From a checkpoint of a small image classifier: held-out accuracy 80%.
Rows from block 3, named by matrix and row number. Each number is 50 + 15 x the weight over its row's rms, rounded and kept within 0 to 99. All counts start at 0. After the name is the row's rms in percent of the matrix's.
# convs0: expand pointwise conv (model.blocks.3.convs.0.weight, 160x40x1x1), inputs 0-39
convs0.43 110:65 50 92 52 70 47 64 33 35 45 77 45 56 44 43 43 49 67 64 65 46 43 51 58 58 72 87 51 70 45 50 36 22 56 41 54 58 36 44 30
convs0.44 088:21 48 31 86 55 59 36 64 54 38 52 49 59 17 35 58 53 33 39 36 66 47 26 27 46 56 48 57 51 53 56 70 69 23 71 41 48 62 40 47
convs0.45 092:35 48 45 47 68 47 46 35 47 50 57 67 57 53 80 45 49 52 56 54 19 40 34 65 37 82 38 52 52 25 43 61 67 75 54 72 44 76 79 41
convs0.46 094:35 43 39 52 41 61 58 49 82 63 69 53 65 21 40 52 36 83 49 64 34 38 80 18 40 61 48 39 36 36 39 66 62 35 48 52 48 35 60 47
convs0.47 098:45 28 48 73 92 72 84 55 59 40 61 19 45 41 54 36 54 29 77 52 31 44 37 47 50 55 59 40 49 50 44 31 29 51 35 51 53 48 46 55
convs0.48 106:46 52 38 45 27 40 24 45 48 43 51 41 62 53 36 43 65 49 32 57 46 41 68 28 44 41 78 66 61 35 44 70 86 49 42 35 19 22 40 59
convs0.49 091:57 27 26 47 26 62 45 40 69 31 62 46 46 41 60 53 33 39 67 78 61 61 31 56 34 75 52 42 31 48 43 85 75 52 58 71 49 55 59 53
convs0.50 118:54 54 71 40 44 56 81 49 39 56 59 29 43 77 43 47 65 03 61 64 33 36 65 41 56 59 76 41 44 49 46 53 30 30 45 59 67 59 50 40
convs0.51 095:48 45 28 69 63 42 55 48 37 42 74 45 23 66 51 69 46 64 54 54 53 32 22 74 63 56 50 72 50 72 52 31 31 73 34 51 47 55 21 63
convs0.52 099:55 58 76 46 51 59 61 23 34 51 43 54 48 19 38 42 48 60 64 45 50 58 26 34 55 56 81 75 40 23 46 68 35 57 44 25 58 37 75 57
convs0.53 100:40 55 56 52 40 54 35 59 40 24 44 47 35 26 39 34 16 17 61 48 29 50 59 79 47 35 48 43 53 52 56 47 60 65 13 40 71 58 48 52
convs0.54 114:62 58 40 53 27 68 31 84 48 11 62 45 60 56 64 52 41 76 53 68 51 50 55 37 70 38 51 79 58 62 53 60 69 61 46 52 27 54 58 62
convs0.55 103:37 72 59 27 56 40 57 38 40 53 57 54 48 53 47 68 41 34 37 52 62 48 76 56 42 54 99 44 67 52 73 54 55 61 71 55 76 45 55 22
convs0.56 097:44 39 60 50 50 34 40 42 55 43 42 45 73 48 50 64 62 40 32 46 38 64 25 26 29 53 85 55 64 61 07 56 48 35 47 49 35 53 35 76
convs0.57 085:41 54 41 71 46 43 46 62 38 40 44 69 97 32 31 20 38 50 61 52 48 42 45 46 52 64 63 54 56 69 63 65 73 58 76 34 62 60 46 32
convs0.58 098:22 48 41 54 48 54 44 22 44 47 57 29 34 26 59 45 60 66 43 38 35 42 60 37 39 49 90 48 75 33 55 68 46 30 41 37 40 22 54 41
convs0.59 101:45 24 52 60 36 43 90 70 39 41 58 46 50 50 43 57 50 76 28 29 68 71 58 29 33 45 46 64 69 35 61 53 63 46 55 46 47 79 35 63
convs0.60 093:47 58 64 40 53 71 55 51 50 76 46 20 53 53 44 60 37 62 41 63 25 26 39 57 64 25 60 43 66 30 45 14 46 71 65 38 31 70 50 49
convs0.61 095:34 57 61 50 11 70 50 42 52 36 60 60 12 37 50 35 62 37 58 68 49 69 45 49 42 30 53 70 35 47 15 64 59 57 50 64 49 48 32 52
convs0.62 093:45 09 53 46 74 56 45 39 66 47 32 14 46 58 37 60 54 64 32 56 31 59 30 61 42 61 70 28 50 50 55 49 29 67 40 57 35 44 39 70
convs0.63 083:41 20 77 49 25 67 67 69 46 22 26 38 30 61 53 58 51 50 59 27 55 33 46 56 46 21 45 46 58 39 61 39 66 68 43 51 49 40 41 28
convs0.64 098:62 49 34 30 49 62 49 50 16 74 55 51 39 37 54 64 78 43 55 56 64 29 32 73 56 71 51 58 79 49 32 60 65 71 52 49 36 77 53 56
convs0.65 091:29 44 72 70 72 75 40 63 44 55 42 46 65 66 33 28 44 67 48 45 53 70 44 41 26 47 74 52 65 51 45 34 78 44 46 36 58 46 55 84
convs0.66 099:66 51 52 49 48 44 57 36 35 49 64 55 52 82 62 60 49 59 46 55 10 30 55 24 41 16 22 43 43 47 30 53 39 76 32 58 41 44 52 44
convs0.67 091:35 71 65 47 37 40 44 75 62 53 49 65 55 44 39 29 69 42 63 56 52 37 67 74 45 39 39 45 54 42 36 24 74 68 54 43 62 85 26 33
convs0.68 099:47 46 31 42 45 64 35 51 48 42 58 57 67 43 35 68 35 83 19 16 46 60 68 58 35 37 51 71 52 45 59 49 39 47 63 53 29 46 60 86
convs0.69 092:52 18 49 77 36 35 48 35 46 09 72 50 65 29 31 40 44 41 66 72 46 45 69 48 50 55 36 53 47 59 56 64 48 40 60 72 59 42 26 50
convs0.70 097:51 70 16 57 47 43 71 57 53 69 60 45 34 57 45 61 33 54 31 61 37 51 53 67 52 58 52 80 54 74 75 55 46 44 57 22 77 23 63 51
convs0.71 099:57 35 38 46 52 40 67 53 73 51 52 23 48 51 65 21 51 50 17 46 50 42 53 65 35 46 54 64 74 33 82 67 49 53 51 26 75 31 58 38
convs0.72 113:53 27 38 48 36 33 42 34 41 64 50 22 64 54 49 59 60 26 50 53 56 29 36 34 21 79 36 53 46 21 50 48 53 17 57 50 46 45 58 74
convs0.73 096:56 17 39 41 67 41 29 67 32 46 52 80 54 38 27 52 72 64 54 30 33 67 51 54 37 42 61 19 52 34 44 55 52 58 46 58 17 46 55 59
convs0.74 098:38 37 27 39 27 47 66 51 19 35 52 64 59 46 26 60 52 74 43 21 34 59 67 40 34 65 51 55 54 15 55 50 45 55 73 48 39 60 58 64
convs0.75 088:27 60 67 50 64 63 69 52 53 57 36 60 74 51 47 48 44 59 35 36 54 59 78 08 42 60 55 36 50 19 48 33 59 70 42 47 52 82 41 47
convs0.76 109:47 29 51 38 63 32 85 37 59 55 73 55 71 48 53 25 41 46 44 65 43 49 69 61 62 50 32 76 56 53 51 43 55 52 16 39 47 59 45 84
convs0.77 100:29 37 59 57 50 20 48 60 42 38 68 50 42 36 35 66 63 24 61 63 58 38 34 64 58 68 44 55 51 48 52 46 29 51 47 56 94 33 48 82
convs0.78 105:69 53 52 47 49 76 68 50 53 86 53 47 80 38 40 53 49 45 35 64 53 51 31 71 76 25 69 51 24 56 57 53 44 57 42 38 21 64 42 42
convs0.79 113:54 61 48 63 40 64 72 34 39 60 48 53 70 66 53 51 61 71 73 51 62 48 72 30 88 51 54 54 24 60 85 44 54 51 34 53 51 52 79 56
convs0.80 098:80 35 41 49 48 47 86 64 40 32 64 57 53 50 56 59 57 44 46 41 56 25 71 57 61 14 26 67 56 59 25 48 59 41 70 48 51 36 70 57
convs0.81 095:46 37 45 78 47 58 17 30 32 38 38 49 43 56 74 45 46 43 40 52 51 36 46 53 90 53 38 42 23 24 57 44 45 46 49 59 56 32 82 56
convs0.82 090:43 61 42 60 47 52 77 79 35 45 54 48 61 45 45 52 34 66 49 46 74 44 79 78 49 41 42 55 66 40 54 08 75 43 45 46 38 70 41 36
convs0.83 084:38 42 36 51 45 51 47 78 40 17 43 43 52 55 57 56 44 36 60 50 68 32 35 58 51 56 61 39 45 89 49 19 78 41 44 63 43 66 54 20
convs0.84 106:31 59 42 44 36 30 60 34 32 51 60 33 64 51 38 61 57 37 29 38 45 56 51 58 37 26 61 70 36 30 34 45 41 55 43 38 99 60 44 57
convs0.85 102:64 35 33 34 32 46 44 48 69 63 50 64 54 40 19 34 42 51 55 49 68 05 59 66 43 53 61 61 47 63 37 68 59 65 62 55 39 73 27 33
convs0.86 097:69 72 37 30 58 57 46 45 45 40 80 67 39 56 48 38 45 51 53 58 43 83 50 41 49 67 48 44 17 80 25 58 23 61 38 61 60 61 45 36
convs0.87 106:30 67 55 39 34 63 61 54 56 27 84 66 73 20 48 52 60 75 49 68 63 51 47 40 77 68 54 59 53 47 43 47 60 63 51 69 22 49 57 36
convs0.88 105:51 60 45 50 42 43 52 30 48 41 63 56 63 21 41 49 43 22 51 71 28 36 75 27 68 39 42 19 32 40 61 69 54 41 37 57 55 55 21 34
convs0.89 094:28 54 67 59 53 59 72 63 46 45 68 84 45 49 59 47 44 68 42 49 42 65 56 38 61 85 66 52 78 35 23 49 39 73 49 32 66 61 55 61
convs0.90 099:38 16 34 75 50 54 31 60 35 35 55 76 87 40 49 64 44 50 50 48 34 41 64 38 38 59 32 41 42 67 38 69 72 35 45 57 65 42 43 65
convs0.91 091:40 62 38 42 69 64 53 30 65 52 46 52 65 42 37 50 73 65 56 65 26 85 37 66 59 51 52 60 51 45 14 79 28 46 66 67 58 50 61 63
convs0.92 091:47 66 43 71 48 55 24 31 60 48 57 55 53 38 48 54 68 19 61 80 25 40 34 56 54 37 25 64 16 49 62 58 49 44 41 57 61 25 54 36
convs0.93 089:64 46 20 45 66 37 48 66 28 49 47 63 52 22 31 72 55 69 79 46 53 52 64 51 54 57 62 57 52 54 57 58 56 55 44 62 99 61 52 64
convs0.94 087:44 35 32 49 57 60 52 44 51 55 61 57 19 48 62 52 39 47 83 47 88 23 48 61 46 61 13 64 49 49 38 42 58 36 38 51 75 70 52 52
convs0.95 098:65 36 61 50 61 46 68 42 57 57 44 50 50 28 45 35 43 62 86 71 56 42 53 62 74 58 52 60 61 69 73 33 34 53 53 22 51 24 78 33
convs0.96 088:37 28 46 86 79 44 55 37 56 46 43 69 22 49 37 34 53 58 56 50 78 45 43 43 57 64 46 38 43 72 48 48 36 51 29 60 76 72 70 47
convs0.97 099:58 82 70 40 52 59 19 25 39 57 37 70 38 39 55 27 53 18 59 66 32 51 42 64 48 46 48 50 33 44 43 71 37 50 38 55 57 18 50 45
convs0.98 079:58 30 57 61 34 55 50 61 39 44 34 53 37 50 46 32 77 23 40 36 73 50 17 52 69 31 64 71 51 28 74 50 55 64 35 50 45 46 23 43
convs0.99 076:19 73 51 32 69 45 52 39 46 57 39 42 60 63 63 91 29 53 37 68 38 53 38 41 31 70 61 55 56 55 51 74 44 38 62 39 46 78 45 65
convs0.100 104:56 28 53 27 38 73 37 25 39 35 53 43 42 29 47 58 52 52 46 51 69 57 59 65 50 38 41 43 56 46 14 38 26 82 71 25 39 59 45 56
convs0.101 109:44 42 61 29 38 99 56 36 35 58 30 27 60 32 35 29 67 40 39 41 52 45 67 59 34 65 40 50 47 59 38 38 61 58 64 58 68 60 33 53
convs0.102 103:38 49 37 45 69 62 46 37 63 62 69 55 60 54 33 60 36 43 35 46 58 44 28 50 64 65 49 49 81 78 67 83 29 40 44 34 28 68 50 27
convs0.103 103:51 34 47 60 42 27 55 45 30 59 20 49 41 52 44 53 62 41 38 50 51 46 42 54 86 22 42 91 34 18 56 33 41 55 59 58 52 51 33 45
convs0.104 079:66 54 38 54 60 69 63 54 40 57 44 20 23 48 43 59 67 63 42 28 37 37 44 74 72 27 50 47 69 34 46 23 25 52 57 40 42 32 46 26
convs0.105 103:54 65 64 47 76 66 45 52 46 11 45 67 62 28 46 56 45 51 38 57 26 74 29 42 68 32 68 66 44 45 51 69 45 57 34 49 40 52 82 60
convs0.106 097:16 11 50 23 65 51 35 31 72 41 62 48 34 33 47 36 54 50 49 41 48 44 56 70 42 66 44 71 38 75 55 36 60 38 67 47 51 67 42 57
convs0.107 098:37 48 65 61 54 59 27 62 31 44 48 50 58 40 65 36 66 53 57 39 53 60 38 46 65 44 59 57 37 36 71 21 53 80 68 48 78 34 53 92
convs0.108 098:65 47 81 35 45 66 69 49 38 60 46 83 48 38 58 54 53 73 59 57 44 51 31 49 37 57 68 67 69 24 34 45 48 22 31 35 32 59 65 64
convs0.109 093:38 60 41 69 41 79 36 28 39 49 62 50 56 58 53 44 59 47 35 62 65 64 68 45 36 58 57 59 52 52 34 56 47 76 35 85 62 95 41 51
convs0.110 105:33 29 56 38 65 43 46 24 70 26 77 72 42 39 49 27 70 54 50 36 35 51 62 63 78 74 49 60 37 62 49 79 60 40 56 60 55 47 43 61
convs0.111 097:46 76 58 44 47 74 50 26 33 43 50 53 74 68 55 49 29 40 45 58 53 85 48 52 28 35 62 75 35 55 59 30 41 47 31 47 40 82 40 43
convs0.112 099:25 43 31 45 75 58 33 62 48 46 39 62 26 83 48 42 47 55 81 46 65 36 42 58 33 61 51 59 42 59 61 56 80 49 83 65 35 46 58 51
convs0.113 089:46 40 27 51 31 56 60 30 50 60 55 69 62 73 50 72 26 51 52 45 49 38 51 92 32 37 52 61 67 68 68 69 58 44 29 46 66 73 46 44
convs0.114 124:52 35 62 61 38 43 42 46 28 55 41 37 41 35 66 40 17 52 75 41 39 35 77 39 57 60 40 48 70 38 34 40 53 70 72 49 48 27 83 37
convs0.115 105:45 27 32 31 47 27 44 52 48 28 45 65 27 13 38 34 58 56 39 64 52 43 52 63 65 72 44 42 53 63 72 68 40 26 55 59 73 69 47 54
convs0.116 094:23 32 42 58 51 53 64 41 78 12 54 65 22 61 38 26 67 66 58 33 66 66 68 68 45 48 42 63 50 67 48 44 52 38 61 63 46 54 56 33
convs0.117 112:36 39 50 70 26 60 58 69 55 28 59 42 68 50 44 60 35 53 31 53 28 63 44 44 55 49 39 35 43 66 22 23 40 56 54 89 29 64 64 45
convs0.118 093:40 65 54 43 47 23 52 37 36 25 49 50 32 20 53 52 69 47 48 54 70 38 57 53 70 19 51 68 44 33 28 42 36 77 64 42 61 43 33 71
convs0.119 097:60 45 57 43 35 66 41 74 35 21 47 66 48 46 39 58 63 34 46 42 63 48 65 45 82 46 34 51 75 59 25 66 35 82 63 68 48 60 48 32